config.yaml
input: "log_mel"
spec_augment: false
win_length: 400
encoder_parallel_block: false
encoder_moe_every: 2
encoder_shared_expert: false
text_encoder_norm_position: "pre"
text_encoder_moe: "top_k"
text_encoder_experts_per_token: 2
beta2: 0.999
cautious_weight_decay: true
final_lr_fraction: 0.01
weight_decay: 0.1
Rows from block 7 of the audio encoder, named by matrix and row number. Each number is 128 + 32 x the weight over its row's rms, rounded and kept within 0 to 255. All counts start at 0. After the name is the row's rms in percent of the matrix's.
# pw1: token mixer expand (encoder.blocks.7.mixer.pw1.weight, 640x320), inputs 80-159
pw1.465 082 [162 126  89 117 156 154 127 140 105 168 130 127 177 123 119 137  91 165 115 138 118  80 136 175 156  57 116 103 119 131 161 107 158 115 137 133  85  93 109 164 120  83  71 102 112  90 124 107  93 120 160 149 101 103  70  87 208  55 112  97  91 153 145 117 109  92 129 140 137 112 102 148 132  90 158 127 115  95 126 164]
pw1.466 090 [144 117  96  79 144 130 106 209  99 133  63 127 164 124 139 116 128 208 181 146 220 133 139 134 133 190 122 133 110 158  59 131 152 100 188 194  50 119 139 153 149 103 178  97 155 153 122  72 121 170 102  79 153 102 166  97  93 132 137 128 105  61 135 136 201 155 130 113  93 192 132 146 101  79 132  91 170  88  99 102]
pw1.467 109 [136  95 118 140 169 124 120  84 105 129 198 161 110 113  93 107 131 152 119 136  91 176 171 138  80 154  79 134 183 129 125 100 164 105 130 136 116 146 101 161 122 122 155 179 112 191 100 163 132 127 140 161 103 117 152  88 109 178 136 130 122 141 159 110 188  48 192 124 181 168 121  81 106 124  89 167  87 130 151 128]
pw1.468 091 [ 95 107 136 140 165  93 206  90 107  86 144 124 135 118 107 138 139 124  97 132 149 131 168 165 129 106 141  93 147 114 164 127 137 179 123 114 115 141 106 131 196 128 134 137 191 143 174 132 116 138 134 126 115 108 203 144 155 110 151 121 117  76 100  85  80 104 191 123 181 134 169 118 123 150  84 135  82 142 150  79]
pw1.469 101 [135 123 156 126 125  97 190 154 136 126 155 122 198 183 146 120 118  94  86 107 148 111 141  61  83 117 165 152 120 116 117 160 180 119 115  92 157 103 124 132 107 118 193 134 119 139 126 161 137 177 105 194 106 124 160 127 150 126  93 127  97 159 143 150 116 130 184 128 151 154 170 150 114 113 162 126  93 123 192 123]
pw1.470 082 [116 162 184 142 117 122  83 100 150 120 174 102 126 115 122 189 125 180 184 145 128 143 169 127 164 120 114  73 108 115 117 116 149 122 130 195 132 133 125 103 107 157 122 154 131 161 199 144 146 105 127  73 119 113 127 139 126 143  98 134  86 128 115 170 108 113 128 142 124 111 139 196 189 130  76 126 124  97 120  87]
pw1.471 094 [ 71 110  64 164  99 151 105 120 161  92  59 131  82 143 163 131 110 161 159 124 110 122 100 111 115  79 188  88 129 162 129  86 127 163 153 121 116 134 169 113 129 108 171 200  77  58 102 106 152 159 156 130  84 121  74 143 155 133  82 115 113 137 109 117 129 160 177 166 178 122  96  99 122 131 138 108 111 105 124  74]
pw1.472 120 [150 143 136 127 173 155 115 151 117 156 152 156 139 124 186 117 158 125 172 123 119  69 166 122 130 130 112 150 179 182 150 132 103 161 145 130  83 177 230 156 107 156 216 109 146 123 116  84  67 149  73  87  66  87 189 153 146 124  82 141 161 170 200 101  88 136 146 135 112 126 133 163 181 142 136  96 118 104 115  97]
pw1.473 097 [128 137 135 136  99 149 151 136  74 148 135 181 131 143 159 111 164 118 113 171 140 144 155 158  98 137 127 195 152 134 150 114  91 152 115 129  80  54 106 148  74 167  97 147 181 103 141 121 118 114  84 108 112 167 131 145 172 184  82 182 125 132 160 122 224 130 153  95 138  85 124  96 140 118 166  83 118  81 138 116]
pw1.474 099 [103 145 162 146 162 159 123 187 170 116  89 181 111 124  98 129  95 115 131 106 111 168 123 125 145 116 148 125 151  97 133  53 101 137  88 140 112 152 133 136  78 137 162 152 119 192 144 125 137 137 136  61 103  90  57 112 132 104 134  95 193 125 137  77 128  80  93  52  68 101 181 156 122  94 117 153 104 155 137 162]
pw1.475 080 [145 106 171 173 216 124 154 123 111  83 113 124  91  52 180 148 156 129  76 161 126 129  90 169 143 138  84 112 130 178 106 102 181  85 114 130  79 111 137 105  72  82 122 109 116 132 195 124 112  86 149 111 172 123  84 142 193  91  90  85  84 173 154 117  66 132 121  94  91  57 163 126 186 187 148 137 126 104  71 142]
pw1.476 081 [133 103  89 143 163 109  76 150 111 120  89 147 133  94 156 143 113 125 118 154 102 132 139 111 139  40 154 182 108  99 103  82  39 129  99 130  87  91 169  83 109 148 121 118 157 134 100 156 104 122  44 130 158 137 113 182 128 123 104 118 130 198 127 181 114 126 113  80 162 142 132 121 162  92 130 129 117 167  97 145]
pw1.477 096 [155 102 186 118 111 141 195 142 125 113 110 139 110 129 144 140 108 129 138 170 106 154 108 128 104 140 108 135 180 188 188 112  71  90 119 114 208  98 148 160 142  86  46  88  76  52 115 114 150 168 126  98 132 136  97  85 156 118 200 128 128 156 201 103  75 105 145 125 122 121 122 111 110 152  55 111 133 104  86 165]
pw1.478 091 [135 155 112 149 105 162 119 134 112 123  91 127 159 131 165 162  94  61 212 121 128 142 100 118 159 163 163 194 153 158 135 158 118 133 135 125 104  81 138 119 126  97  86 125 116  71 131 173 150 164  80 121 144 152 129 170 108 167  94 149  91 152 131  84 135 168 173 126 134 128 143  90 177 128 177 110 128  67 104 137]
pw1.479 102 [ 73 126 108 144 135 178  95 121 139  98  89  87 136  76 101 111 110 109 115 143 126 148 125  89  85 185 118 160 182 146 148 139 147 116  95 114 117 127 108 133 174 191 151 126 126 130 123 136 147 166 189 104  81 182  67 193  78 113  60 153  83 166 143 148  85  87 104 180 141  62 144 149  98 128 114  88 120 133 109  70]
pw1.480 113 [142  62 117 148 149 119 146 158 103 147 160 149 136 217 114  79 157 169 113 121  92 169  71  62 115 145 139 156  93 171 130 120 132 151 180 107 153 100  54 126 104 144 156 128 124 144 100 130 197 187 157  80 205  88 162 160 147 123 102  93 160  74 174 127  64 103  91  64 143  90 144 162  84  88 105 131 139 149 177  99]
pw1.481 117 [155 162 168 108 133 148 187 154  94 140 148 104 117 121 119 113 111 133 104  79 168 145 144  75 131 119 132  81  64  62 155 144  94 165 138 137 101 138 116 182 134 143  89  80 135  70 134 101  87  83  62 100 153  78 138 120 141 125 116  84 127  85 122  98 158 140 179 143 160 147 149  89  80 127 113  50 168 144 166  93]
pw1.482 082 [135  74 137 136 111 149 131 180 156 176  85 158 111 116 112 153 131 108 160 117 177  82 113 157 164 102 125 119 125  82 150 144 103  96 175 198 164 114 148  66  71 146 100 135  87 142 140 141  71 118 127 191  51 170  89 133  97  85  89 134 134 136  92 163 164 159 142 171 123  81 222 104 130 146 161  97  68 143 145 120]
pw1.483 129 [149 134 136 128 143 132 154 166 126 118 118 175 158 122 126 100 128 138 156 149 121 104 182 115 125 124 101 126 195 181 150 123 109 126 129 114 107 132 198 122 147 156 188  78 148 117 114 152 151 146 193  82 101 160 135 110 114  90  99 214 161 160 153 163 150 131 155  86 146 111 135 140 116 141 146  88 124  80 150 118]
pw1.484 106 [174 102 122  96 123 126  83 170 136 158 118 125 116  58 117  98 155 144 131 145 101 143 133 114 107 130 120 138 150 180  96  85 156 166  91 136  88 181  95 170 109 128  52 125 167 105 133 163 129 134  95  66 146 126 144 128  93 138 190 143  81  92 103 121 169 109 168 126 136  59 152  54 136 230 146 152 115 158 136 115]
pw1.485 103 [112 104 127 157 152 150  64  89  96 157 131 116 115 138  92  87 124 118 111 146 120 114 157  98  87  77  77  86 101 146 129 175 179  95  78 119  97 172 145 154  99 154 145 105 118 131  92  97 161 122 114 205 118 108 129 145 170 102 134 118  96 127 176 149 107 103 126 114  81 179  99  89 171 146 110 126 124  78 151  90]
pw1.486 096 [159 117 164 112 110 133 144 104 144  91 147  94 140 148 140 166 175 139 124 135 141 178 153 109 142 169 124  90 157  82 173 158  70 149 198 183 147 133 135 118 141 140 161  81 176 111 166 141 147 117 156  79 135 118  83 133 164  91 170 164 106 168 110 123 110 100 167  75 127 118  99 148 122 114 116  67 168 146  92 179]
pw1.487 094 [105 145  95  88  67 106 132 105 167 122 127 150  99 141 133  87 136  91 122 118 138 103 122 128  96  84  68  98  82 135 155 168  82 139 127 186 138 140 151 129  71  95 123 126 187 135 145 110 141 124  55  71 156 135 196 170 155  91 142 143 143 140 162 126 139 135 107 114 138  71  59 136 134 110 169 181 166 164 112 119]
pw1.488 109 [113 123  55 106  95  78  81  95 166 144 163 110  92 146 190  77 154 176  81 103  94  81 212 170 213 133 119 136 133 157 190 122 121 122 114  89  77 141  65 125 108 113  89 113 142  44 178 127 127 111 112  96 169 157 145 115 168 109 156 125  96  94  76 158 111  93 193  79  86 125 100 131 164 151 147 176 146 142 135 168]
pw1.489 109 [120 126 101  99 119 125 146 158 127 120 115 112  85 164 156 145  83 147  90 153 131 121 140  79  79  61 159 190 190 118 158 155 159 177  94 127 182 120 125 153 117 152  85 112 146 152  73 147  94 134 113 140 115  73 106 126 103 124  98 130 121 117  84 145 107 132 157 117 188 118 143 125 114 120  95 129 159 139 139 207]
pw1.490 114 [145 144  80 123 170 120 184 147 152 133  97 138  33  99 177 125 171 137 108 190 143 128  78 150 169 201 135 134 119 122 105  84 122 155 107 143 144 189 124 109 179 138  56 163 113 203 132 128  65  96 147 185 146 115 115 126 125  98 128 177 104 175 130 165  93 104 167 137 161 117 108 106 123 120  28 146 146  63 113 131]
pw1.491 130 [129 142 112 119  66 168 161 141 150 104  81 169  69 152  68 140  89 129 174 151 137 121  87 154 114 101 124 190 160 188 153 116 106 131 149 118 134  89 137 152 157  91 149 116 170  96  85 108 139 174 102 112 130 201 105 109 112 168  70 127 126 109 154 166  92 124  86 126 170  65 145 133 108 116 119 137 166  96 182 131]
pw1.492 100 [182 111 138 154  56 148 149 107 138 117 147  88 176  80 122 148 168 161 148 113 152 111 130 113 105 144  71 121 120  90 140 123 162 189 111 151 130 184  96 136 121 190 129 175 155 125 149 126 122 181 125 147  93 102 131 133  89  97  92 142 144  83 113 119 111 124 171 114 169 131 148 100 125 152  66 179 169  82  94 178]
pw1.493 082 [ 94  93 142 125 145 135 119 139 127 114 121 142 163 137 138 150 117 147 134  78 138 112  97 116  52 180 161 173 133  88 132 130 103 155  91 159 137  86 159  79 128 186  93  96  79 122 130 160 121 127 157 179 115 137 160 106 133 117 124  85  85 133 153 145 111  90  81 118 137 101 101 136 116 125  82 181  78 117 107 145]
pw1.494 094 [107 179 166 161 178 134 119  76 113 110 125 152 127 181 141 128 147 130 132 120 199 101 113 118 140 116 166  40 139 138 131  80 203 148 146 123 165 124 172 122 141 140 102 162 128  93 129 164 180 130  91 100  89 124  58 176 135  90 135 211 117 154 133 103 115 111 131 181 131 161 143  97 145 145  88  69  91 137 153 130]
pw1.495 089 [129 153 126 124 147 203 119  99 200  97 114 123 150 135 134 126 127 134 147 127 180 163 132 115 117 124  99 173 237  74 142 134 155  73 133 105 145 142 145 135 150  94 148 124 111 135 145 134 141 133 131  60 131 127 105 146 114  98 113 131 126  82 111  83  78 180 119 148 103 121 146 106 177  84 204 179 161 128 188 131]
pw1.496 113 [ 92 152 131  89 160 175 147 144 149  95 160 131 134 142 162  69  57 176 160 123  94 106 138 158  93 118  62 164 117  94 163 130  78 153 160 144 118 110 130 146 164 118 116 159 124 152  89 106 138 188  62 144 118  69 155 118 144 167 121 165  77 125 195 131 100 156 114 143  92 101 159 120 138 118 162  86 128  61 123 141]
pw1.497 087 [130 169 130 117 116  76 150 142 105  36  79 122 120 118 151 143 106 123 171  26  61 111 113 133 124 108 116 183 154 127 121 134 101 120 184  97 100 149 111 133 114 123  84  83 145 131 163 133  85  47 113 108 132  98  90 178  95 111 158 107 104  98 141 137 166  70 127  85  81 147 101 122  88 129 116  99 108 116  30 182]
pw1.498 074 [125 115 176 103 134 147 157 135 144 132 157 130 106 142 107 125 112  59 178 104  97 127 126 131 125 178 118 126 147 120 162 104 146 166 132 102 145 105  72 113 104  88 138  95 144 111 129  66 152 107 118 116  91 158 127  63 139 105 107 115 146 131 155 130 194 106 146  98 164 185 147  81  95 111 170 161 160 148 111  88]
pw1.499 079 [171 107 117 123  79 114 140  61 127  77 100 145 122  79 110 110 101 197 149 148 165  90 149  92 159  74 104  89 158 145 109 154 105 100  90 178  94 163 177 147 149 101 161 188 125 108 164 117  80 182 108 110 125 116 163 145 151 152  52 153  91 111 113 133 123 156 107 139 115 166  74 162 131 107 126  78 133  59 171 194]
pw1.500 090 [ 86 111 134 177 148 127  97  98  97  97 138 123 113 123 194 129 169  68 126  94  75 128 131 201 106 141 146 134  90 110 118 109 125 102 109  95 130 117 134  72 116  96 107 115 123 144  70 125 150 143 150 151 158  59 154 114  38 150 108 120 148 156  84 120 147 150 113  82  78 134 146 145 108 113 130 132 159 124 141 107]
pw1.501 093 [109 164 124 152 168 141 139 167  99 131 108 154 138  97  74 158 124 125 106 141 139 137  87 141 116 169  66 137  84 106 117 122  69 138 159 128 180  78  72 128  98 135 149 129 169  40 134  94 142  93 165  84 178 107 128 135 134 124 160 156 134 133 143  79 151 142 130  71 128  82 116 101 144 126 118 182  84 150 117 150]
pw1.502 099 [112 162 102 131 143 131 116 164 119 127 195 173 130 118 117 138 115 111 126 131 115 159  92 152 119 136  87  81 116 102 130 143 140 108 136 131  79 137 119  94 112 117  85 100 168  78  97  99 111  94 121  83 144 150  96 106 180 185 119 132 162  27 112 148 134  89  52  91 144 116 140 126 110  69 149 169 135 123 126 127]
pw1.503 096 [157 174 153 112 104 178 119 126  78 150 182 149 120 169  94 145 111 127 147 159 114 136 135 129 128 136 112 160  86 101 170 196 125 100 156 115  67 110  68  53 155 175 153 162  94 138 146 154 117 118 184 112 154 144  57 115 125 170 170 170 102 137 138 142  74 168 148 166 129 119 122 150 109 121 197 116 141 120 129 122]
pw1.504 125 [136 148 125  97 102 195 159 160 125 189 122 162 162 130 126 127 128 162 168 134 164 124 151  75  89 119 109 127 192 115 177 108  38 138 120 196 124 179 163 120 156 123 121  89 124 112  51 149 131  99 146 116  78 113 104 134  89 100 180 118 142 123  95 152 147  94 108 171 123 116 122  93 141 168 106 122 119 126 195 195]
pw1.505 103 [106 123 192 123 141 156 172 126 116 158 132 190 103 151 105 159 134 171 125 154 107 131 124 140 124  96  68 130 225 173 171 153 195  78 100 160 158 153 117 137 199 105 109 121  99 171 109 111 155  81  69 150 118 126  79  90 164 111 134 183 119  98 146 126 192  98 154 150 139  67 108 146  85 109 111 180 144 113 150 127]
pw1.506 104 [141 159 112 172 110 125  76 178  68 110 112 164 136 157 151 123 101  87  95  75 145 154 104 131 115 102 162 105 121 107 151 182 116 122 158  81 107 131 169  91 174 107 119 115 133 115 118 189  88 131 115 177 112 143 104 156 141 112 129  85 134 157 111 120 125 173 102 124 151  85 171 103  78 111  75  62 113 173  96 193]
pw1.507 102 [110 110 101 110 124 139 148 179 145 162 156 134 144 107 113  84 149 127 204 164 200 177 167 174  79 118 107  87 176 114 107 114 106 157 160  78 104 127  79 173 132 128 111 145 149 116 167 136 211  93 117 128 143 149 125  65  88 159 172 118 120  72 107 114  49  88 120 122 135 113 146 128 153  80  91 123 102 123 164 108]
pw1.508 116 [ 88 125 131 193 211 165  90  95 120 122  94 146 180 177 166  72  96 117 102 170 116 107 117 185  91  89 165 140  99 146 142 111 159  86  99 186  88  99 179  69 148 196 130 131 172 161 104 110 163 114 190 157 116 131 169 127 139 153 131 176 147 185 101 101 123 188 126 132 159  52 124  48 142 133 146 179 161 116 165 170]
pw1.509 093 [129  96 120 119  70 149 203 137 118 169 159 114 110 103 153 115 166 105 160 145  88 124 137 130 144 131  62 110 133 145 131 143 140 124 172 151 103 114 192 125 153 144 143 186 134 128  76 120 122 145 101 123 100 159 137  93 153 158  60 114 108 127 163 177 110 127 137 127  98 121 101 126 146 137 126  85 171  52 121 142]
pw1.510 100 [172 153 145 141 123 113  88 143 114 148  90 116 119 122 147 142  50 140 113 160 113 133  63 117 172  60 120 124 109 160 119 153 133 160 147 163  96  93 168 144  72 168 181 182  96 123  76 187 146 127  86 157 112  96 103 198 151 124  84 163 107  63 134 146  84 158 197 165 137 150 119 101 153 108  89 147  91 114  79 130]
pw1.511 093 [144 163 137 128 169 110 126 187 106 152 146 145 118 147 169 139 148 102 196 153  86  64 187 130 103  78  79  94 131 141 101 109 149  94  86  95 104 157 141 137 111 125 139 110 165 116 130  88 162 140 188 128 119 113 135  89  85 122 128 135  60 126  75 173 158  83 130 122 133 141 138 118 127 115 217 123 156 109 156 169]
pw1.512 071 [181 140 173 120 116 127 182  57 196 137 137 124 205 102 141 138  95  94 173 166 147 122 103  93 130 126 134 169 162 143 176 102 141 127 204 144 140  79 135 101 210  95 149 172 118 117 140  85 141 124 156 147 130  39 141 111 100 156 139 140 140 109 137 127 151 130 147 136  84 159 180 101 142 190 149  89 154  49 145 124]
pw1.513 091 [195 164 139 122 120  94 125  86 146 122 129  95  81 143 151 154  89  87 117 105 159 114 164 145 114 151 159  95 144 167 119  80 146  82 159 137 112 129 134 105  85 147 119 146 134  88 141 129 118 108 142  82 114 129 165 124 118 117 155 131 165 130 118 118 192  87 117 113 146 160 151 124 141 153  90 114 147 101 116 148]
pw1.514 117 [ 62  87  98 131 167  85  97 140 115 117  89 137 124 125 148 132 100  65 167 105 160  94 121 129 111 167 153 142 119 140 177 117  79  84 128 123 119 157 152 126 145 170 125 106 147 116 101 107 135 142 166  89 133 147 109 117 100  87 168 144 117 132 124  99 145 148 139  83 106 143 139 115 158 176 135  88 160 102  79 111]
pw1.515 086 [139 102 118 152 153 104 133 144 103 182  64 122  98 107 141 123 153 121 194 127 150 130 171 103 116 198 119 141 117 146 120 118 114  86 120  51 159 117 140 189 116 153 131  88 118 115 125 118 127 116 158 175  59 118 122 151 140 161  69 162 171  88 124  70 125 100 160  68 124 139 132 120  35 108 128 128 115 137 160 119]
pw1.516 118 [117 140 108 161 120 133 112 130 165 103 146 111 125 128  92 106  92 139 134 145  90 145  92 140 154 134 106 101  87 144 104 109 165 144 110 179  39 134 127 140 123 159 136 105 103 110 188  78 135 130 122 163 128  59  91 108 121 105 155 128 170 146  65 115  62  98 147 114 138 170  82 172 139 110  96 159 123 141 130 130]
pw1.517 101 [103 141  82 144 103 152 104 200  87 146 172 117 150 137 118 120 102 193 114  85 128 114 104 117 185 123 126 160  97  97 161  91 118 127 178 126 178  72 146 205 169 127 112 184 167 128  69 165  96 167 142  73 128 161 153 169 154 135 143  88  85 140  88  90 113 107 120 188 129 127 149 136 138 109 123 188 138  55 115 176]
pw1.518 099 [156 174 130 117 113 118 102 110 160 147 176  93 155 108  74 121 188 118 109 133 146 130 102 129 210 110 177 193 133 110 114 142 160 189 131 135 111 120 173 111 139 147 109 102 112  80 138 165 145 129 138 214  87 144  95  96 160 100 169 104  98 158 184 119  97  80 130 129 187 136 160 119 117 108 167 160 130 170 131 135]
pw1.519 123 [112 125 120 109 163  88  97 114 104 115 203 116  66  87  42 134  90 139 165 139 133 122 192 140 101 142 127 147 105 162 139 161 184 119  90 181 118 163 126  61 136 154 165 138 141 147 120 114 140 128  96  94 140 168 166 152 129  28 124 151 159 129 126  90 132 173 102 150  89 151  80 110 113 104  79 104 167 157 119 139]
pw1.520 091 [111 102 111 139 199 190 146  91  98 149 153 139 172 151  81 160  58 137 152 146 144 140 154 149  78 154 151  95 126 144 141 107  88 105 125 149  87 182 158 101 144 141 128 101 123 138 117 148 160 137 120 155 148 168  87 107 133 115 143 105 132 175 116 128 119 101  89 146 138 177 100 148 204  74 177  99 151 141 138  81]
pw1.521 091 [131 160 125 134  74 102 153 145 120  88 167 135 100 156 217 138 149  74 113 170  94 131 119 182 119 138 177 137 113 170  77 149 159  92 133  67 104 104  99  82  95 169 122  87 152  67 164 137  85 134 133 163  84 137  86 145 121 199 180 146 150  70 145  86 130  88 128  82  96  85  98 172 116  96 168  95 146 149 142 125]
pw1.522 146 [156  96 128 119 123 123 203 105 142 190 120  88 179 127 177 134 164 102 105 137  90 155 116 145 175  93 172 127 210 158 211 135 112 134 122  89  86 105  88 124 146 116 108 139 145  62 127 145  94 151 111 122 141 135 131 159 130 106 148  89 175 106 108 107 117 150 166 140 191 133 133 163 141 141  96 143 165 194 136  85]
pw1.523 130 [110 135 138 163 152 100  66 199 159 149  85 153  96 140 131 103 112 111 154  70 105 165 120 171 107 137 150 234 130  94 181 135 119 148 137 112 108 144 145  90 138 128 124  85 123  95  90 130 122 166 149 162 120 170 149  94 138 125 133 160  92 132 105 124 106  89 114 154 138 132 145 152 128 112 128 121 119 125 180 175]
pw1.524 091 [ 87 139 125 145 138  62 103  67 122 135 111 194 101 125  96 172 158 125 141  90 169  87  95 141 144 159  67 120 136 151 134 122 125  59 126 170 142 131 170 134 136  66 142  75 141 125 117 109 114 125 153 105 202 139 139 185  91  59 117 136 159 108  90 121 166 155  82 119 158 136 129 137 118  89  93  91 120  80  97 133]
pw1.525 089 [170 152 159 104 195  95  99 157  86 155 116 141 165 142 163 110  84  93 111 148 199  80  87 113 155  56 148  67 146 150 175 139 114 142 160  51 122 195 183 137 126 184 144  94 133 109 143 136 118 122 129 141 149 150 130  99 132  84 103 164 101 175 174 162 175  87 134 183 144 147 106 135 126 141 140 133 108  90 211 100]
pw1.526 092 [157 139 193 123 102  89 165 138 117 126 151 127 155 100 120  98  92 147 113  85  91 115 129  86 184  47 139  88 110 127 109 139 158 131  56  76 156 114 136 177  96 169 122 169 109  76  81 104 153 150 102 149  77  95 136  69 148 115  75 159 104 151 135 190 118 103 157 148 143 168 168 146 157 138 174  82  88  95 136 101]
pw1.527 113 [109 164  88 171  85 171 120 216  99  84 140  90 158 145 106 149 117 104 179 102 110 123 117 222 167 160 145 144 156 169 132 125 153 165 171 180 125 109 104 140 157 159 190  84 129  98  89 104 110 128 151  80 115 192 108 121  92  95 109 106 113 135 159 170 161 127 161 112 101 125 110 197 128 122 102 175 144 182  76  38]
pw1.528 101 [ 90 186 176  97 107  88 134 114 130  72  65 147 131 136 134  89 120 151 153  87 148 152 188  97 108 124 116  93  99 123 169 125 174  71 175 104 133  86 163 143  78 125 130  78 150 104 158 172 126 164 162 132 128 146 141 113 122 173 137 107 124 129  94 109 135  96 142 146  83 133 143 101 139 126 160 198 111 100  84  44]
pw1.529 080 [170 118 108 113  75 175  61 134 106 151 160  96 101 143 166  74 155 134 100 179  96 111 117 110 126 141  94  73  79 145 146 185 169  85 198 100  89 142 122 142 112 120 151 116 124 160 112 222 124 148 110 107 102 160 162 140 144 140 137 152 101  68 147  91 105 142 136  86 173  85 189 116  68 184 125 139 126 145 126  64]
pw1.530 083 [124 102 166 126 105 181 200  99 110 154 120 141 131  41 133 101 120  89 144 172  77 145  91 161  70 129  93 148 138 142 124 118 116 110 177  85 208 164 143 136 125  84 133 141 157 115 152 182 133 175 154 134 152 158 139 178 125 108 114  87 116 103  68 141 140 138  96 109 124  72 117 107 163 131 110 132 108 149 113 127]
pw1.531 077 [131  92 121 104 167 135 123 134 126  82 110 130 122 150  92 116 124 126 172 193 143  95 125 149 107 109 151 136 134  92 138 168 139  88 168 123 148 120 100  98 171 110 123 162  89  90 171 109 123  53  97 111 109  78 106 143  91 106 172 143 135 135  71 102 117 176  92  90  87 115 190 115 109 141  94 138 109 115 124 116]
pw1.532 091 [140 142 152 124  91 141 192  79 133  91 112 199 103 128 109 124 117 111 127 144 136 148 110 179 108 176 141 115 108  98  99 156 183 118 165 130 165  66 166 136 170 123  83 164 181 170 117 117 104 183 124 143 116 130 140  88 175 146 106 160 152 120 140 202 164 107 177 149 158 109 153 179 163 152 120 109 154 122 157 165]
pw1.533 088 [125 105  46 135  73  95  59 123 114 118  97 124  90 118 132  94 114 108 121  91 110  16  83  79  64 120  94 135 119 154  65 128 168 115 183 118  87 125  97 167 179  63  93 172 141  91 125 148  43 115 105  55 129 119 115 127 112 175  74 201 128 113 145 155 150 122  71 136 150 125  83 160 108 150 194 131 146 132 125  97]
pw1.534 126 [136 119 129 203 120 140 150 167 132  31 123 158 174 151 159  80 135  82 165 116 162 141 132 108  57 121 181 153 127 101 142 123  85 128  83 177  73 119 119 149 117 109 119 170 137  95 142 172  73 115  61  81 107 159 140 114  68 136 141 104 108  84 128  92 111 132 113 121  93 187 118 168 130 105 119 142 104  99 115  92]
pw1.535 112 [146 141 114  79 147 140 155 134 128 162 127 120 127 143 169  99 159 214 114 160  97  68 149 133  69  69 192 123 105  85 142 118 100 143 168 108 175 135 105  86 139  88 119 125 109 104 140 150 154 130  72 131  93 110 115 156 115 134 149 118 108 218 143 139 156  95 157  97 149  96 116 118 158 142 120 124 140 148 137 171]
pw1.536 078 [129 166 124 172 179 110 161 136 105 156  76  87 130 110 156 201 107 101 165 144 132 156 148 129  82 169 161 157 147 113  95 158 135 152 125 166 116 217 129 108 132  80 132 158 133  81 182 121 145  96 120  93 127 144 156 103 105  83  86 135 134 150 129  95 108 153 119 122 108 130 166 102 160 178 166  87 161 109 167  83]
pw1.537 116 [ 97  68 133 128  93  72  99 190 126 111 126 166  90 116 115 140 164 145 140 148 116 128 147 177 163  33 104 178 116 123 166 108 107  98  91 131 145 143 154 119 167 114 133 174 179  79  83 120 149 127 128 113 140 178 101 132 125 123 132  97 147 102 143 122  24 105  97 123 129 117 133  99 104  57 168  80 122 118 102 110]
pw1.538 115 [ 81 112 195 158 174 143 174 168 134 139 111 141 115  35  97 150 106  80  81 116 149 114 119 130 154  86 145  91 163 153 119 154 154 150 101 129 123 115 110  76 170  97 140  52 116  98  75 105 179 171  77 109 126 155 147 123 121 110 119 154 116 114 103 163  95 125 143 149 171 143  74 169 147 152 113 149 136 142 168 151]
pw1.539 096 [ 96 130 150  74 195  67 103 146  89 160  48 145 100 157  89 108 153 110 133 103 168 143  50 126 182 113  87 119 160 164 135 141 141 153 174 144 142  60  74 111  80 171 151 106 115 140 160  71 131 137 159  90 112  87 134 146  65 135 140 120 144 117 192 225 147 190 113 172 159 140 119 152  74 117 150 112 156 119 170 120]
pw1.540 123 [132 104  54 163 147 116 155 109 113 176 111 186  78 115  95  98 128 109 114 154 111 133 158 133 166 147 117 139 133 159  63 153  85 163 128 152 126 111 172 166 125  83 129 112 183 136 140  66 163  60 121 101 103 114  87 143 179 154 127 113 169 168 140  85  89 172 176 158 141 161 112 129 186 139 147 116 128 133 109 105]
pw1.541 129 [104 156 124  38 162 101 140  89 153  83 145 104 157 111 167 156  72 103 145 155  83  72 146 154 124 133 117  82 125 115 171 165 110  99 134 159  91  92 120 149 122 103  47 101 194 120 137 152 105  98  91 120  76 148 133 147  80 138 147 105 123 143 111  89 105 104 108 112 192  93 147 142  85 166 152 139 151  74 124 113]
pw1.542 132 [ 82  92 180  74 142 110 111 116 168 150 110  78  62 152 146 189 157 139 154 128 111 135  62 142 126 123  91 135 166 104  83 153  97 165 186 136 142 116  97 194 220  81  80 142 146 118  95 140 185 155 113 139 144 142 146 140  84 133  89 190 138 178 131 113 152 167 103 113 108 134 144 113 122 138  71  85 125 191 123  84]
pw1.543 085 [ 57  99  79 161 134 161 184 134 115  47 117 110 100 165 181 112 129 112  95  89 126 140  97 113 110 107  85  62  75 184 145 113 127 157 111 178 166  97 133 107 117 147 125 108 166 150 122  91 134 107 135 156 120 105 153 153 135 145  84 186 138 151 201 162  76 125  91 137 115 120 112 158 128 164 213 144 110  67 124  90]
pw1.544 111 [148 125 116 151 141 150 185 146 163  81 134 172 124 153 161  88 148  45  79 136 151 113 204 100 125 121 103 107 155 145 148 169 130 137 102 111  76 100  81 168 122 165 154 147 142 164 105  84 137 189 137 147 167 150 207 121 147 140  88 124 152 186 140 118 108 117 148 120 124  71 106  47 185 143 126  97 128 140 135 158]
pw1.545 100 [ 91 108 155  36 115 180 148  97 193 123  68  89 140 113 142 141 153 139 120 140 206 124  89  48 128  78 125 133 124 154 172 136  65 132  44 135  99 130 136 140 122 146 124 115 130 204 120 113 100 101 116  86  76 151 143 128 111  97 158 167 123 147 149 163 175  78 135 130 195  79 147 170 133 154  99 118 128 141 138 154]
pw1.546 120 [100 115 112 200 141 161 133  79 117  87 111 143 149 138 145 147 111  95  98 188 101 102 140  78 116  63  98 135 154 118  87 168 105 116 111 119 104  82 136 158  81 148 119 157 141 129  96 128  77 119 112 175 103 165 197 140  90 119 161 198 106 136  93 142  99 162 154  69 105  95 133 115 188  86 116 103 114 138 142 202]
pw1.547 080 [148 133 144 104 145 175  90 174 149 143 124 140  93 141 123 115 118 101  90  94 100 139 141 111  89  35 114  92 149 109 126 124 184 142 105 183  71 168 188 158 183 129 143  93 111 117 160  85 143 136  69  81 165 114 100 157 117  89  93 109 109 113 146 144 114 187 124 147 130 110 111 200 160 170  85 123 127 163 181 149]
pw1.548 106 [139 205  61  76 136 142 144 163  98 138 159 114 111 148 101 149 134 124 150  87 161 150 162 106 138 104 118 146 134 158  77 115 156 120 225 140  81 112 148 156 175 118 137 147 156 157 154  89 122 158 139  77  90  91 160 107 122 128 101 146 153 118 139 114 100 101 125  98 155 130  98  90 152  97 142  78 126 102  71  34]
pw1.549 094 [ 84  92 142 180 138 100 150  79  59 181  97  87 122 115 115 137 211 118 135 119  95 135 132 177 190 204 108 148 102 207 134 152 132 148 189 118 116 126 133 142  67 168  45 113 103 122 185 104 122  85  79 124 146 113 132 113 129 143 112 165 138 133 130 135 166 154 143 118 131 142 200 160  93 157 163  87 103  92 136 162]